Weights of a small encoder-decoder image transcriber.
Model: 12.9M parameters, 40-pixel images, encoder arch pvt, encoder norm rmsnorm, encoder activation gelu, encoder patch size [2, 2], encoder depths [2, 3, 3], encoder widths [48, 96, 192], decoder width 320, decoder layers 8, decoder activation quick_gelu.
Training: soap at rate 0.0017, 4100 steps.
Data: trained on analogue clock faces, 97500 training examples, 2.7 epochs.
Rows from block 4 of the text decoder, named by matrix and row number. Rows with one number belong to one attention dimension. Each number is 500 + 50 x the weight over the matrix's rms, rounded and kept within 0 to 999. All counts start at 0. Numbers have three digits each.
# q: cross-attention query (decoder.blocks.4.cross_attn.q.weight, 288x320), inputs 80-159
# k: cross-attention key (decoder.blocks.4.cross_attn.k.weight, 288x192), inputs 96-191
q.59:535529430453480519558557503549459462520467498460462525443523520464403544565585513558499569458510495585603560469522487430427469512529443406499460387521476585460591457504439519493491464584551505463485485516512499495569522457569510542508504560
k.59:468452496576421493470491590456454435505486494515470437521404495481459547458502463483510445502574539498561535489472500461483485518456462561497463520519577517464504561585556428527542489447520578543520482528548534510548580476432454441521455477394483521480447539471452533477471474535522526522
q.60:527497523449457558587473489458509507530446462625522490544537514549464489453586517503505576564452504478525446555559455439473471463419497449451456469570483492504517544458572522503464445410479479406455520506469470511475474428526560487547436519
k.60:487377461467529552433570526524479521543410564468545497568539545488491493456492503401528398519425547443505535457494398510498512489540463460543454491516410584449522547493541388537413558571566544505531548540467462553440458518564474511486585549502529454489480528513476532500518543528515489498
q.61:532550482521539525509569550387669518508595529616487357524465456456577463471540455538529544489562474480488558430485470457478538507464496505429486564579545457515526585491384492513471439505487480532465564562513448480457469472517515466567508492
k.61:503510531446477486501529503475496496509543568576565479482516475436511557562463634548575556501553503451493441443503602474459431479587441481665582486471519503528439490565566482578460555453522471525481492554459592478539455511466494433481474552552541571595489481503443481526519535492557466509
q.62:477503508486512419499509541470490502505416520476535514486504491504475408476485540590525462500523483538557413416490542508534492429516440647522587470434491367571495442448525483491475451429481390486416570494520529504563530616515506431483503470
k.62:586547463403499478527563475612557522546430415447518502505607504561626502443545564547532424561484503437520475556474460467577470476435375493564497525493454562453415587416466504445534476503405517467609506481579453441491447551451431506426541476433587484503494504501497506527486510529577499485
q.63:521407467595475529479523534514489502401407453507521581512524541470355437412465500516528470520492579409497514499444541427581457472539534451390451496519533557463485537528613524431476519503486511540469488527527531505560553464473460516463466514
k.63:530483524451459542558577492508404511487563457536429505541679573466556441574520573549570464422526522658508484500479457545442598504554493429570486608503476495554540459387463450521482571630594481480636456496504472527478447519445409498486446467582408463523493527449407508477514484418406551465
q.64:482460502501431439474513503426551504517584492489451467480441556414466479489490488507471466476508504503473482558556554471517504435481476494616413573502472501440507438549508568495463474419428462523438569564485447469548560494490545458452432471
k.64:382494471486563519523498468489469448526453468513554473503498487499490567557563450540532495446496607519526572527540525394533435485476502481391495431487502547526379536512454475482494490455658511513494444562546466531585451468486530455506490572515511531460504430475507483433530437514369571546
q.65:523516461476468380507453501515498448465534495565526424514483508532589488521532525499521449472551604466550506549480516554399552520484560540475519518501529493575562497550460441505498513491538463501471428482502524453443439455593507505453532588
k.65:531548458526463529519456465502513454452535482571383470459448478493474518498472532456521545488559525485518505433534564481487480514472516523424615497416530513489532469605547570555431505529526480484495437443517547470471533457520485432465477466443542464459561440469527493523486523501594458516
q.66:497573537544513545506585487547552479529496532535507563452487534483452452546440566442537510577346465544481549451463534518569445493577529478512543504390538522567480503445551584420473557493563447414589619536465493447529496499487456501546457599
k.66:496539486491452517469463529434589486525533517568442458499521482492519484443566566507510520566508512577519446465568474527534437510573526569525552602528510531455524567469417502543613444531520575454492592532578479534517510454499483500535335426564484469440493460564610507435511565567403543446
q.67:478537560529557559551532461479546549448553523493480475521467524499562453519526545466577509480407563402610410588430477535541436420589582584554440528438483525495518510485504497505474466434625508493375523597547464501466497483535447511440524534
k.67:451531449512513485519464518506514554530630463433513546531493447481506508568510524533511392603485435453615454492488459555598466538513496490462504428516444440516507549496465515526530489430427482563410566541521493421548518493520455506449441510468478494522550462529561469551490553503388569542
q.68:441530608477559560398477507467501506487486418554441450558415500449445451505495541496568489507602548538520423547419490425524568568406566588484449477502458425510482499562550420532559543422495452436549668376463452521503596535518508431530510544
k.68:520480513528543512531480426534522560449564443397547463531563495458593385506426538462444479548523417538511490557494427499523411565428483535573540474508572512533483518605449523620502541519434506503514537576522446396506555507663495586432534455412566510540523539439468448444515420539433521621
q.69:480486505510585495454509484419409537385508513502502416475566457419455502478545468572497524446521521584540420500464428479426479414520472516452546514483523525506485519409429510494468477454485538581343479434601520556497436522491518493441509549
k.69:492440423545471499527494486459567491487413486537394562437456494562442484431621501475546559600513537430530542534523463471420391530459501483552499534568541490419527465521496446460511460471547448497485386561476529493543401514482454461513525513414474469454577509515490502573517551494529514536
q.70:510503525550492514515547522530570487391554394497472506381443524617489463494558500493632531408457451511510531479459502585557566550439487399408465596619482467515470415503575467516471501452516547510557527544416481514402477485389458489497503566
k.70:500590565505453479498443516507402496540525547526635437450627478511484499501431523468543452514534535506535465523550448576558445470536606461579555490456534440559562434500500476485494524567601538494534550472524469562486444402526438447516448485518505483522453526401429477599522528505512537536
q.71:525463516505490504553558561452462509524532541430499450441566530498449486481526492491485387524510490439561461458445544405440521471517553436478492629533507528373560526536407469501467550503501526579534590589515524556505474505497512639556474570
k.71:507471516487420492448412484610463486479510471499483503484530428501523444458579575430511535566521546454451413538480523569437429500504460545523487558489532532430508474484469509533561480599519500533483543530498506517465440480495409481480531517551403512499519554487524470431505424508536483494
q.72:510486638487520558464510452498509512539457484582439501493532515519490572452537498534487479472520550441473513477469446379406529487521494575530433522471512508432453634451465593423541467531483588521480483516480610485451518522546496502475481467
k.72:576459471455461498548537546527429540515489523534536508519456474435486477497472484457475483501402545581505493499436491529491419515473518474527520537566495505446484393561501504517525435477490513493537493513529420496527524417481507496558424492494474485454500502419532493445553467560558390469
q.73:443511525498416570551497449499497560495509489543588530538551455457487532450549496527557537462543476527481512436558420376405440510526446498543497518483621524502500573483445445485472499524526479563443519490438439520568477420606476549562555370
k.73:526462404523573454515491517500454460444390486526502570566407589506454463435503464532509488428486588487572547475466482425479574481527623480604556539484458464483424483427511501546477410486418536448462422457474488474555450499438587548490494551485437424448558440533545533527591491423426472533
q.74:546448425460450488449417501479531483540605440442467486510482534410520539508525531545518504550494513396490536462549457493470450365513481468507551519520446480531513512465491562471488559594439514572537553525427516436576422530532510546516547589
k.74:519375450479364426493481510499516417595534434501555444446485547507598585536542428565471524506568548542441544449526483491510452623504453470518403452511470521444491469424425515523472539545485540486399560432457451467532542510509523528542484473480600427557548518495455430377498549538458496484
q.75:370580595468529566503528606501613467500424546477503544499476449496520478462504452463426459610467529432503476475456495484539522493527645495503538554547422436527574421438550488469488495500507469521457473457601452458462465524479534487416558549
k.75:507539486491498498425514480483504476463517387566407504574579557479495480527536605553561471519456517457563503486425466512461497524582489461418467478408525491558548542515553583555488581349560536482510554500467468453553552541445454501516406516564476484509625377470579470597522468447469489545
q.76:469476480523381490459519529464449508568482520433501435494496546546467558439515576474542504591485520577434500439513514580528495446527465571490593523533533440521417518477538533549504551511518482488551514476485415448477539499399578460534562469
k.76:491466588545559485460566458523479474495583427437515534503461499490515469486536484469448452507513502457465464505505565461437484538494423527482505517521498498465453561490514557526478470538495481441544400465490402480410604492457589498466449557513503533561550557438531504488549450560568495348
q.77:537500477496483600467521392521425509521495468444410440489484381509562578526518532590538566546445548409482505499542447463468546541472447450496563549505485502520540458551522468443431437521464480446419448490377542450486490526561500434499521588
k.77:464468578498478541506581548506476550606491468481482581551473428578443532478457466494476435495499462568473461482472500482572467424496501464519501465423614414547464587530355528518576563448543459494455629552544469511520524441465472401506464435515545554481500600480535563530471424461477484543
q.78:486516430527433551531511474436576526467467510463421491478627479522544512481390573490562493489494544474477558488471402559546475545457416495546566500505525598507504432525448485434503566445553527447508520587414445482534562444485519357442358482
k.78:501424459641583563549605583507482488593559441537460481507434476485442542500550469466543484422589436487546572487478467473522520399454503411517472546485512399487517463505375450510405494473501541442441527451513427497580479525472512447541562500549439398572491538521502466479558502604514522523
q.79:347483461455490437564483477491442487490490617502547545437457470564391511525448476567436450465467537464529530549531394512570481488612509500537611462546501417483471526531510592491499475407484518553468512497431516521486494486504452551484483479
k.79:526486503495517539536485449452491516492594448484510517507486460474491541492486493425477555444477426474623475604430420441490521499495521525519419458477479412449539447420422536454414600500543495508489505503473443506509520563479534566591449492535584471390474514487458522530497508496541421576
q.80:429496534575478429425453431528501510525565526498513595500509529537540523504479452454472495459476406470455526525466455549542415557499539475447474543492429527484450558462550482529487534410534630532451479430447558470460505540557492463425538558
k.80:463482455592494442561432445444453437580525466471464464558503472534534457525531413539521546483531608476469536569499511577509488453542530484507439553397531507546535522521506544460497579506552549569533528590494546480510475526454508474465446446497493509452465475521491525562570497536484551547
q.81:496514385472506569502488515503480465473373484469499530553485473480470551435532436528391382493508532517495598537442535503513417540504507409504461514404573507513460481539474575446493500497445430495487474510501423547511449438460509522527504544
k.81:445460455503408461534494540461547583496431518502410491575505556428577498466531468553447455525505545542433556477518538544507461545448569585427446472463535432499452644531462523485481441433490519526492522487464506541471480467459555614504445374468473482506410472506551457517509566536509492575
q.82:450479481476484456473565597493460460587530503513477468456456531410503562537446515374561466506471451461518546562488527415576466512588471495554475555544459540504525405473483574507552540475529472521514471485465536551469462495394459592455461478
k.82:513566409503521533535468543417526446484560546514409413495564549526566509488534485576512472603417485467495527431434496592596547497511521496475390556495508487484493486550576518442549576590511515524445473518487567582472568521490600423473452496486492536554448558543513447536506540566454472511
q.83:435571555495460473511539529444599447451548528478406501512573523420493402508530552439446427544565429538376473615411443521571534514447559535490664495506545634432512499461571504477489569566455423497410509490554524504550515484532551555481513430
k.83:477425517531492466518511481485567424561510469504488506559509555459488548464535490503485475458475464459464458617600463529527481461519458476431414536506471514456448528486556532585409481563473490389516484490480470529544442547483421493541473509554559509442512484500520592491458522514524383614
q.84:423446571546610506537598573455437548479513488529580450603494475383496459497417588393443485494512527432448445443411516519456505495527496464486496467513524401554494549496469514500486538575520449547578532503513445481551460512395480458515439523
k.84:593473504474590482535530483521504544472498496485563510550477527490393457564519494500568548493472532494547506534414468519394576430580494497622478494500550480528513499463455456453523448450559536490462414391505511505609463544537528456570418514534450501553520454534535467537415542504631545526
q.85:636459515477493407430533506568470536457540575460398513544469459478518503490486424647522447460496484521515447531515577491538550639479504476558513446530517549426487489547442525511603556565516562497481537514664574497453437479376499526472509495
k.85:503513520384547466392550521588420447483556501417577514432557516489382490535526448460449448437468498562472447488449492472485644634543434613476488581591523551470465487556586566417525476487574501512487468525465573429510441520472519545485605457467479563497459565556461462584506514523399442455
q.86:485473625563426554582444512519502524457507464495495499550548478530551418465482583458517604511487543464438481570491483495542499573507530468432533485531563532453525518526419487580589524545537619477632566596508627546543543471501519453464508471
k.86:511370581513478496619573507523463399491538438504502514487524463517541475670535603530558531578501413507501436503480564605540523534519495448504465552408477518504568562469456401504481491478516501534462494489452538516523552549425476495499471591585491426472501467483466536470549456566517533364
q.87:453387393506605421537474524498548475542567463539555407499516495497435400561413484469491468569495545459426517508499489506453537418459563460427524501614484479580527460449514582562481575498519537493422441458522539522430381518508506501469486504
k.87:509563478497459463420444469462564471503557538496427540508575479481520505581527541476618474432564497454531499604478453500542483505580568478444561533524556478502592502444558503470466558521518503481565392506527421553501451422457458490587473433432411454545491483512576435507459480528560407518
q.88:466456506502494515492476535585465434452388461422521524512560450476559507402490455419497430530474412532417547543480558612477514500467573535520500392436529539451511421533472472495558497505510556485469589489443471551577457488572482510432510415
k.88:452500490477478436525543554513549507559539569492488513450490490520583543484556545548441470521503456461470516566584457514514465570436454573486492516559518554533538480496588539459500493450427449477523439502452520467487507556484408420478596486486516535517465505581523457458529495473497526454
q.89:605541476537502402506384461428503451537533510485466523567434533596440522514444588431541494545507495482476489534581498527469502388522568472508516500563495463547560391516478549522486485423399441474509563481452564456542469525582538443452518579
k.89:492530521502526533524520472576466513510450482537397559513490469528585525412541546549414510488458517516406462555580515487494519498500522563535543543482488512504434544483488550506534553434480510429541544494429467605417518540523557556468514543542552473509493496560509529461424499512489507516
q.90:543495485530462558457476531602479464551449448487516501397501494341474588567539451565385469496505501515611521497489603480612538600477536585495611529588453465572530467529522492408531582451539495524457447632562472416495575530417480549399444505
k.90:508473490545513540518491474516529481443602459463542500490487513586513593435508490486621553503495582453499488367609475455369549500477498471442513532498429388501506498506560498548527518451552490575572513481515611473479562556460477507497505435499484504441566478545535432539513518553457571527
q.91:605491584456560603553468477502517502524546495438550507507518584509534489490469461452591521484492504482439384511520399540448520499536532519443516551520444524516492502578517539487460552508500479536469423460621465534429469517454430595562513496
k.91:469499447501487466414447540469508538549438479516483455594520478535458507505437409539495486445500551554585497467455516506573521464470510497555486596443515514443588520510558522458537582556533407454454545520511429529452378409468516623433436531353406538469569532536560523456505507491527457530
q.92:481390502500430547519411403522531505525574498525484419488448494574542426521484465536450493433539497489562488556504509501445530545528509483513423540559475486523571519562524422618515543513528533488520487437472422541493547514395538530490567525
k.92:489546551519553436484522572594433498438453402511570497423502416550517542536514503451462456544495484439502448440464562541488523486457483471528462438602462487548526574525532497438521539448433536519497510607446541444398528511557463474494503501446521494512471504457504478426439534410495495529